From a checkpoint of a small image classifier.
Model: 0.878M parameters, arch efficientnet, norm batchnorm, widths [32, 56, 96].
Training: adamw at rate 0.0015, 7800 steps, batches of 128, held-out accuracy 100%.
Data: trained on drawn human figures in many poses, 195000 training examples, 5.1 epochs.
Rows from block 7 of a small image classifier, named by matrix and row number. Rows with one number belong to one channel. Each number is 128 + 32 x the weight over its row's rms, rounded and kept within 0 to 255. All counts start at 0. Numbers have three digits each. After the name is the row's rms in percent of the matrix's.
After each channel's rows are labels from the 100 images, of 14976, where the channel reaches its highest value: "place" is the part of the image that holds the peak; "lies over" is the class under the peak. Only what is clearly more common there than usual is listed. The data: drawn human figures in many poses.
# convs0: expand pointwise conv (model.blocks.7.convs.0.weight, 336x56x1x1), inputs 0-55
# convs1: depthwise 3x3 conv (model.blocks.7.convs.1.weight, 336x1x3x3), a 3x3 kernel
# convs2: project pointwise conv (model.blocks.7.convs.2.weight, 56x336x1x1, transposed), outputs 0-55

convs0.266 099:112089129186073157079117130130127138151120127131127129133128147116127127133147127117132122148097129070124152130129057163074222133128128107098165080125139027060129150132
convs1.266 082:128119111063142183097136148
convs2.266 084:148109128130131124104091128130122123174131123133158190144063122127133139128130131131128148128067117077168214127141027128115177111091185138126153069127126059112117131122
place: centre
lies over: torso

convs0.84 094:133078135087182125148072106149128131136139174162097138134099126126039151127130110141140135128127081038141112118149136082161104118058171145138203130122162129137093101127
convs1.84 094:105104107125140100110194173
convs2.84 101:128134149108151129142093148118107117095149123139196136130118187137179137138129178128084169118117200118128161137160092019131118110111131145166194119059118126094154126128
place: centre
lies over: leg

convs0.219 097:123121016189125117048183131131163159153129142118119095137128165122126117129143086145155117177132126131123142117129150170130146128129129070119155078205189127154124140121
convs1.219 084:117091086089168162102156139
convs2.219 082:156128028138131120055128121106155133128141124126126110127080131120131153173157071122129126163071121128129136112129223120123139127131153080146137044138165128179118107159
place: centre; top centre
lies over: arm; torso

convs0.147 106:123153081096122106129115124122133129147128116110142132096129061156088144128134116126146152139149124225155128130116126128128128221163131124150111174134107114111153255138
convs1.147 091:091134108152142093183135080
convs2.147 098:134132112088180132133124128120155136164112100112188117088108124127126154128135130077129250138172129125091099146125132124124127232180069120120112153134130174128148135124
place: centre; top centre
lies over: arm

convs0.296 112:122126125129126135128134128132130128137129255136096087125159145138111123181128125128131129126127129135123136116115127181148127196188116125048092130133167128114131165139
convs1.296 104:090097114093169136168166153
convs2.296 095:136119125092173129128122105125122132138142193153123104129159129105124159252121127074130168124122125065007136131125146117142093126131132130127126128124132148089130078123
place: centre
lies over: arm

convs0.210 102:183128126124109100057170127097128200115034133098127051127128174144124120128144043130144145161173140164116086137132137152129171127144132136123118130128129133171122125174
convs1.210 101:145112079067127170109146115
convs2.210 078:219118125099151137042143126125129131119123124125125105138103137125128131176184056098098125131088123130131152127143150125087173132068118124207139116129213126103098113140
place: centre
lies over: torso

convs0.183 100:109097129149125240124129135125132079156120125129108127125131124123153042120123136106146091078116097147135140120074128145114130172130102131033151137121200135132128129069
convs1.183 103:174149135101113149069129169
convs2.183 089:172070128169129175076128129049128128129055125114145069119127166129128132122131121121127126127109076131129133151010112134118128102143138127033124129127127127126114123129
place: top centre
lies over: head

convs0.323 097:116106112208100142117145125093158134137038128113112127140177143147105128120128129135151138152128119123128164195086100156128173145148128120093125123212129099143159228107
convs1.323 084:166145181114083136101088122
convs2.323 119:130120134034132121138053129128141122101138128150218137161128137128137140143096175128100164119100136130130167147130133011127127124109133128212132138093126134116125117145
place: centre
lies over: torso

convs0.10 104:125128133128114095122131130112127172126115120082191122132138131131131117129128122128132158170138205117129170143127108118127128129154110135146210134128036119136255162131
convs1.10 078:081138179110105148092088117
convs2.10 076:131160107106065077125125108152189140091122110129159127132128052129110157141092109136128163133131109182114110127121117124133170128118123100240116106138035126132127142177
place: centre
lies over: torso

convs0.311 096:118206125111098130125130164131086177112140121164115153121150131138126130129115159089127128127150174149077126127124101129090119128133126131128053048128125131132255123130
convs1.311 093:159142057133133123080120150
convs2.311 150:133173092051103105133129085207162126125123130128154126127136124096128129180073123187128140127132121202118125134118094129227162115137126065158110127130090131139123169129
place: centre
lies over: torso

convs0.312 098:072128116132113132034127138127167126126058134041161132148130146158152171160109135130123118129128126196139167201092086173106137138154142146100127137178125114090118150135
convs1.312 097:163163147104155130079110079
convs2.312 067:136111164111136125130092218128111076078158128118136144140070127128174130127132135101066129112118120140180127129134127127081128131085140145138141153016126132118098078193
place: centre
lies over: torso; arm

convs0.145 101:161103128128095132126159134139124137150125213128127067081246158133112127202153126125120140138170129145156129128128111142181165206121084135138118156102128122129148146125
convs1.145 094:100143116080158190102112119
convs2.145 065:140097139018136208124092117148114122128126157125131130120130132135130178255126133106102145128116129128128129134121123132160131155058120153138111158072124153127096125123
place: centre
lies over: torso; arm

convs0.201 093:205181142124120127117138073142145140134110144129128100039167203127132126122106113155093132128125181128036128144151148107113135073160081098088105082131135134140124112134
convs1.201 120:184139198149133141138122145
convs2.201 068:155116090126127251125129081132143128143121145129128123126170164194117174170092122133144137139128139104059233132118126124129113153089114129119134086129127120165155145121
place: centre
lies over: leg

convs0.39 103:110127126158167190129122135128134071128171109128105143126127092131206132117119137072125145021105125125128105105082186128082129152134118128086119127131181209128142114117
convs1.39 109:156129143117085083117076090
convs2.39 066:124058146157120154077125121061134127119059129101128132150122168124138118131132123146129025130090059154130127152060117135116135101126148145085079158134123113125057123120
place: top centre
lies over: arm

convs0.42 100:152132141018133031142115145151092117184164129168139127122116150058129108129112147145110100134135150168128140154199117109074110092101127090127136128130120113100132170126
convs1.42 092:151149173086092102122130078
convs2.42 067:168179087134140170133168127132165099108124112113119088030119120197125125155154098129116127127153128138075131089128130161110150154116007103123126103141158128148122159127
place: centre
lies over: torso

convs0.160 107:077132157130118129128159051131135123146128175128055127127142159136118058126119128255157094119105129134128127099129128129179129112129135126129098140160134068131106132128
convs1.160 098:098107128131197138142180120
convs2.160 097:145110158129131093127123135075023124128127204173129132141147187069129114116112128128128095123088120128103123129119125122142121008131150140134127147127127128092113067121
place: centre
lies over: torso; leg

convs0.34 096:127126114115159127124141149216132061127131147128131119166127190128197111129126151165037086116128151169113131131164114128111128097089097084115128133132140160198062140128
convs1.34 095:105140081159165125098097082
convs2.34 081:128112134119153168192123196127102122128117122124129117111114138128162055091130178106126112112128154128181119131124148120129119130126079186119117134071180242129088079133
place: centre
lies over: torso

convs0.158 100:127220107132127120127123128073136111104143112109132123108125081212163116130087131134190134109098117210132164117085129140125134148184131152126106127159124062117197147131
convs1.158 100:098110102149111104165143062
convs2.158 104:114115117153126158077155092075149173143069101110150096129126200144120108127134108126135140183131121120104123149098071114128126138202122127085128132179081100141202170069
place: centre
lies over: arm

convs0.322 095:112129128113122131144129135132134130117117132128129104139170130158048139140128119141129109200227154167106128127130105124105136175122126090150188088131064118140224173171
convs1.322 092:138170152097102124091086083
convs2.322 136:121158071088055103131129077208162128130130128128128129129132096113126120147073127202137133128125114212120121122099125131218145120136133066165081121134111126132120129151
place: centre
lies over: torso

convs0.192 091:079125114131112154115105147129141127161122134100128131189144128170128132150128136131168127095129089204196146131054065182128149215150128128114134175154125092085128162095
convs1.192 088:156193130110152115100102087
convs2.192 111:124100163156152133127127184121085125082129110128128129128075128124169109084158124069112104107128121131182121103123160151061112126101130150086140129057138148125069029171
place: bottom centre
lies over: arm

convs0.35 096:091178129129097083118125122107127198084126127115172131125160130142130163129120141127104159172131140164133137188104065152129122128203147132131127120135028105104198158166
convs1.35 094:178117075124133122078137162
convs2.35 134:128155109066145112130085110212140083121135126102152156170120118025168132138115146153125087102113116213124128139113087126132140091129161073156122158133105135142080132119
place: centre
lies over: torso

convs0.156 093:083068128191114117125146126126139176134119143130126094143167156128130116129153111124130155188115142098097169128120130132128130125168130099110255128164078127122185186150
convs1.156 086:099132178103133119118109060
convs2.156 117:129154092070085098139081114197129133086133128131149147159131050131125184139050134137135139133126116175126130132122118132149141134131145093217104117128069117132128131204
place: centre
lies over: torso

convs0.199 094:132103074133089154127180127202130138125128168128094123196153123146050073131095111159126128142215124166118146122130145131092132190122109120128137113177150128188128161124
convs1.199 108:103140119079139174080147160
convs2.199 081:159126042068116074118128127148145142111127132145108124238128086143118125129067103135129180130122103130059128124113197057127129131127139111152128108164127133142128102128
place: centre
lies over: torso

convs0.214 100:118178146133104101121092132068111222116100107130147121108157142128135132133133151097130160143128174126127123148118100133099134128226133128129127113111111117081251139148
convs1.214 105:128157102148125073108069111
convs2.214 052:125112128091131142125074112129123127152128128129175130126144151058135133157095128123143131126099126126117127160113126107176115116200136013137134156124000130121130123132
place: centre
lies over: torso; arm

convs0.114 096:122145087140133128154155134178205037161138125100125124162116072128112152125137120216127114119138090135166126108122118142125166186120101123125127135137143124136111235128
convs1.114 088:144100076096134137125166182
convs2.114 112:130131070060065115092125095154146160141127125077132123146160118125094128146102126155133154155121074160122128161095113126149173129176146059136115126223075128129146185110
place: centre
lies over: torso

convs0.194 097:098052112136179143129127150132132096140171106122127131131112087112213073114142131089145109128127081125140149128125126140128124135147113129104176251119127166145124136059
convs1.194 096:132142112196139092143097089
convs2.194 061:125092186115172141090055126111118132069128128138199127125137169117137124146133124132106105124066095165127214172075121123104130084118143129128132134081120127108080062144
place: middle left; top centre
lies over: head

convs0.21 098:111102083107160142128066093128136143183133126137160130195091107121129176125083129092116152144020086102122130157113152095087083130129153123104128066136113138107122067128
convs1.21 098:116123095078101072108159141
convs2.21 115:100149147202103181147201129114137119166122137131051086101233131166102124128134116144155105127153136127127114101135123195129129160129102128087132130126131094127170185133
place: centre
lies over: torso

convs0.250 114:118128095117112123142141164122125142129135131129125000128191127085105102132131121132162118163133129127137207116138098145177129165183101114137188134123130098136132145115
convs1.250 138:107128145072113138059114127
convs2.250 088:113100117118128130120098088117152144150127181119128067154148130128070162133106126155149130159126110136123153167046122137215128133192165106123032131169128122128117138072
place: centre
lies over: torso

convs0.28 099:108132123087136119129038106141215128119124115079178161199078103131128187143123127121098131143108093139127108188132132113087128138122149070132162124152078128080127130162
convs1.28 121:127144121071124072094144095
convs2.28 083:094146156157097212162178123126127128132125139150041103091220130160089124122127129128131092130179157125119124126134159182131105134116083137074127129110130111162187131166
place: bottom centre; centre
lies over: leg

convs0.50 113:104125132116159093138124135151114113129146123140127134165088101094129133122118126102114111115040085132127069125117142126095111127115220127126140126111115145058091003135
convs1.50 119:141149131083082070097141132
convs2.50 123:077128148222088152122150109094149163169123159115061099113181133148084131127151111134188086142131103108119104121130118218131139129120134125075122149119128052127138142129
place: top centre; centre
lies over: arm

convs0.79 101:101228126152130133130144057127132070137132063107129128118130118181153080120134121124119153051128167152145160120126125120116085120168081149132101129200071144122151140134
convs1.79 119:088145134086139114104099067
convs2.79 099:086136124164183124152132131171125050120196121147128126147118126135232121129126148120062150080129141115114151080148141127070085134142118129081154108122147196107130128144
place: top centre
lies over: head

convs0.215 093:135120140133100104117116124161113195145138140154121119129146096117117174129130114123127246183134126138078108152124172144126080117144158102107129041129106141091209127156
convs1.215 096:160158142143152110101097062
convs2.215 073:058127130118120077121091049186143129099139150115167144153132127116141163158090127150089143117091113180104107172108138128156128081143204083131179128152066132085142126149
place: centre
lies over: torso

convs0.190 097:115120126126127159131130121079135177202051142128130109094152140129088105066125115129146147135115137053121133163105135060163115129194042146129094166131129133143127132084
convs1.190 103:162171134141149104082095086
convs2.190 067:126108132087137126167133128128149107129087122133171155182121124123124050107022231129126169119131182128112154128104135058127072125134129147120128139135128153127115123092
place: centre
lies over: torso

convs0.37 096:106152144109064103131131152129066183111134145163119124127177132124029124128118134124128110212165129196074072127128129128131094124117154119126111119114087129130201123129
convs1.37 085:176180125122127095086092126
convs2.37 092:100172105103119127128128031203216124129113128128130136138135122096127135138053125175121126108128109187076101136100124128143134093150128049126114114159075131126127129133
place: centre
lies over: torso

convs0.121 098:123128161247124129130128128122128129175128166135126127085160152154176149125136182130139126139127140126081142139130046151131129090144127128063127189121088118120207130102
convs1.121 093:099097088138155193149128146
convs2.121 074:028128230214120188131130066090141125125129128120127131129131165130126124098133159139139126122127129121120127127128091143107093078128133147053129137127092129127188126125
place: centre
lies over: leg; arm

convs0.97 100:083021091132124181133120128117139112112117155119139145174118124160126128139135136174130066160129087140122132164021129159147117170103140118129078177137132134156091162121
convs1.97 094:133095149169071147140098165
convs2.97 055:199073093098130148085129128121120123169102136129157127119129126088126126125091130127200121131082091151124140193022123120136120121142155138124126145150118130128119132022
place: top centre
lies over: head

convs0.15 102:147132109126139086156140181097071081129232126128096060129128105114136071131146127076209116125129126130136137066131124151139130152126115114130135134088165125128131157057
convs1.15 107:106110065125171134085139107
convs2.15 135:157127127127114129108130094122177175138090131122128060102177153142065213131144100151184143187138115129078132127128088145128165136128127093128127128146127032144131181106
place: centre
lies over: torso; hand